config.yaml
encoder_arch: "convnext"
model: "model that answers yes/no questions on an image's attributes"
dataset: "single printed letters, digits and signs in grey, bent and noisy"
train_examples: 197500
image_size: 32
crop_scale_min: 1
horizontal_flip: false
translate: 0.06
questions_per_image: 4
encoder_isotropic: false
encoder_norm: "layernorm"
encoder_activation: "silu"
encoder_mlp_ratio: 4
encoder_layer_scale_init: 0.1
encoder_dropout: 0.1
encoder_inner_norm: false
encoder_patch_size: [2, 2]
encoder_depths: [2, 4, 2]
encoder_widths: [64, 128, 256]
encoder_kernel_size: 7
fusion: "cross_attention"
fusion_encoder_width: 128
fusion_encoder_layers: 6
fusion_encoder_norm: "layernorm"
fusion_encoder_norm_position: "pre"
fusion_encoder_activation: "gelu"
fusion_encoder_mlp_ratio: 6
fusion_encoder_head_dim: 16
fusion_encoder_fused_qkv: true
fusion_encoder_bias: "all"
fusion_encoder_qk_norm: true
fusion_encoder_parallel_block: false
fusion_encoder_inner_norm: false
fusion_encoder_drop_path: 0.1
fusion_encoder_positions: "rope"
fusion_encoder_cross_attention_every: 1
init: "torch_default"
residual_init: "zero_last"
optimizer: "adamw"
learning_rate: 0.00086
beta1: 0.95
beta2: 0.98
eps: 1e-08
max_grad_norm: 1.0
ema_decay: 0.999
max_steps: 16800
batch_size: 384
epochs: 32.7
lr_schedule: "cosine"
final_lr_fraction: 0
warmup_steps: 500
weight_decay: 0.3
Rows from block 5 of the image encoder of a small model that answers yes/no questions on an image's attributes, named by matrix and row number. Rows with one number belong to one neuron. Each number is 500 + 50 x the weight over its row's rms, rounded and kept within 0 to 999. All counts start at 0. Numbers have three digits each.
After each neuron's rows are labels from the 100 images, of 14848, where the neuron reaches its highest value: "colour at peak" is the nearest of a few named colours to the mean colour under the peak. Only what is clearly more common there than usual is listed. The data: single printed letters, digits and signs in grey, bent and noisy.
# fc1: MLP up (encoder.blocks.5.mlp.fc1.weight, 512x128), inputs 0-127
# fc2: MLP down (encoder.blocks.5.mlp.fc2.weight, 128x512, transposed), outputs 0-127

fc1.481:548440522504500391537571475602554521511605614468503519455501482466489565598513491413505531393437453573449532534529437477523484474524436432466548514513423467492502480498501498567480457471567531589477504487547438580497457570412574430539558478503472549433521427517411505483448439406514432504487501496589464543582448462447518453474522531532494497469568519481548540518526445421577582483438
fc2.481:451406503563460548535470548525524495547488481455495560509591541387500420470446549538353539493530452424509425525567564517523544580467507474557481540525603539395525492469539523413558496479573404485475555449470517431530524549494507447530518573534502565496479505493529594528506461490548467537545525638492510509429520496517524525475468372486472470463452486435519553453428442456396469523512
colour at peak: black

fc1.177:495485501494522466498581464551497544534456481500498435441475490432494523560525558470494567432424502559455470457498465509518445481413435585501402530532455513516572635400517524498491476578533573492451565493515446487485462416443503534412561408537573477461487490563534464509448444414629481427539446518448590568545564598465580570549489447504527498479557560497454513459533546449442506456528
fc2.177:487436403535508478443458521351553536443462431496493431599551470408521509570468505543443476492553562446490430526533472486494508510424489549578463462518537513485615494473531518583446446411477505435520524553559486466500500555498478534571507513541538495572499551571530519454514488415525523469402440394469506585507572496562530502490516459537507433545466377530491453498440476629424495507529
colour at peak: black

fc1.487:574550485537556613530463467571567499437415529551507487527416493579522483440498484535511402439504556457552483427475456495479469440523422458510419457550549419513565438505624469580516559456472396475485551554550458480437475496498471520535451505579530530494457471473502560505435528625589396529452397522505563440475431457481518439481435508423572524504516484490554513480549488507459470485467
fc2.487:481552456556588516572523581564438546548560497601447530517501482536453523560561491467532397479468532493549522487397474446502419454510545464426527530510522440581538503470417468433492549454516535485434476445460489546513527471448451510436450442558456484501505539498459460470416500583529533445458514503452605424494489535519518478559471494447577580462461605500468593538533626435505457386449
colour at peak: black

fc1.178:485480504482504512552525481580593501444441499543436435547425477500514551460515418430526401503596586486543472486509481510483479457491516468494409430495395443524586456426543527519483504517554440530402523553583457518475475581583492502464474559538459494472479488501464462552429579584600435530539454489450581579601417548507489536520459439449533454586574489491467511472423517564513467531426
fc2.178:489508409508582526606459523532490433557515497542481478523538454515508471518559478540485443551397597423531509543505529513535453409550475455540524563555555500442564515560518422535392428623512477493501524454429492492488524463426475495502452544549429510486487514553400485425489524556512590470483436358422478473434535518495476463556448583495536445535531522467542485553542568491530443498377
colour at peak: black

fc1.235:487536501593418485521455485474480476584625454470482474538495421417504533586429519483460602474505489502407442513517566521514506492515568539476499465367470424495411545463535488354486496451516541492408530478514388436465563530506498495473400493526541490470534461495498555484512510510462557465505391488461418509500475534587528517556458535601572494434529536449475558587458548508503506571500
fc2.235:562463488446369547416488432490517420543454512442566466445413512534570468436506545474533626527475454536413524541473447570446489522517411526527468471502475522525427494575581508533585466516492507516547429602551509509515446520508550496555500570438460456488512434450520533548541490487426455549475483562597463549575496475414513545419574453516470476488521429538544405534491465475509540621497
colour at peak: white

fc1.26:468481484425514488484605486531513535483378484498482448482459534472412555523466530423531483500559485565521560567508466557478448461489481472446426476555505487475602478413476501528568519549518437513419571583470480444489505520558499494488527476590533499521506455516529474557484507471632548509510524480410550552636509599471491616553500397518472475541559562522557582474527426546372501464491
fc2.26:504510409486655458519515553459498489470510476509459486618559499492450544549524537478417434520514564463573452489495531413572523501536551468554597448522525454419582498524441501559406486468513510443530544420464552488485528511481465540474457463528503602519429564536437496414467446483507517452554474349480498506470555562550471472542476476474509428642486533456466559499467499517450508422422
colour at peak: black

fc1.238:467497480529419449546539479530514460514575520479464461563520423476544488517506435429499606507559525532438483545505548532526487480417561519519445496436431449483487559482495579403474448485513541580380464539582387459480505507526493455425445484495419456502509548518507467477532543533563432447510408532461490533569503561594546552550468466591573443542545506469463508582426608512599499558417
fc2.238:552449474438390531490453457471531413522451478490567448417472488488599480442531457530471557566419562451449497550471454535521464445549405522557467482550502565447500501607562456562467394606494497533540522528509514459484472472442513453565488547481463488562540477536462574507552538557435506528415422454515426566515553511474489546458551515467479460490575407572529407543526496525540498636463
colour at peak: white

fc1.436:494455549467446478546572483596556516443547509550511426555441495473592558467508448415563519505560563504515518547533521527465445447434496455495425461486401390479595528438516583475423479510512470570427495487619426511457440521553504473400505515465433499491493452518480461503402546556592380476495476474495508604589426524499561471536454447521543503523547472468473496530459524501468528525403
fc2.436:469444409567507546564483494533540419540513483523509452474572474450565453442480458565421514547420609389450416563515496530526444467528448461553505545538552524435524497520586475502416382567543443486505543424434549465509515513421506483543504574538464507538536536543393512442505482576498596526450444426410491512485537514475472537506488576517496448480529470488539468545580550532432427583437
colour at peak: white

fc1.84:488540535474578522537554487548579481456430500455415482463478489436485571505498503403520405468592486532564493514476447510442445427526477529472440476487456445515584479495439526565572549487566455518421546573518452458489512567530488518451495541524561548491494500490480523531547540467608505568520517482387643504606468603475484572540458417474464475595576556508476575431430453520425501499485
fc2.84:489487411419605454541462573475503415527514493489479518563516494490440556572545514528484392503484485426627499502534569432579513486523543477510548510550551507487579503545422494593429503547478482492576551443460449473479546476490461546465446506510471607462392541491469453520513533483501526419497518416502485490413530558548464441538472518436521451640597489418483543487457474468513471448388
colour at peak: black

fc1.194:484474483487444416523561461484492593576544467456552496428502483408418537614386537459553613453478392573463488583543460559531506461484444500448511526474537475469463495503488458525525477487485527561450552479414436490459526508479513490512544448523539501454570435528510477447540453410555649492477432491469457518560506554489506604546466514549481492434555566505496577523498379450469578470487
fc2.194:520440377468489491459520525466550451474466498391519465546522523439468507488457569505331547552574438498499430519436556430568581579501500501535551417511502532478521510527538549502527519468534489490552510477494566466488474572526514554509494503461518608557451535509580554495504439433427456536524472454568479566495557496510488484420541384495426424595525397502503517444463370498448537538515
colour at peak: black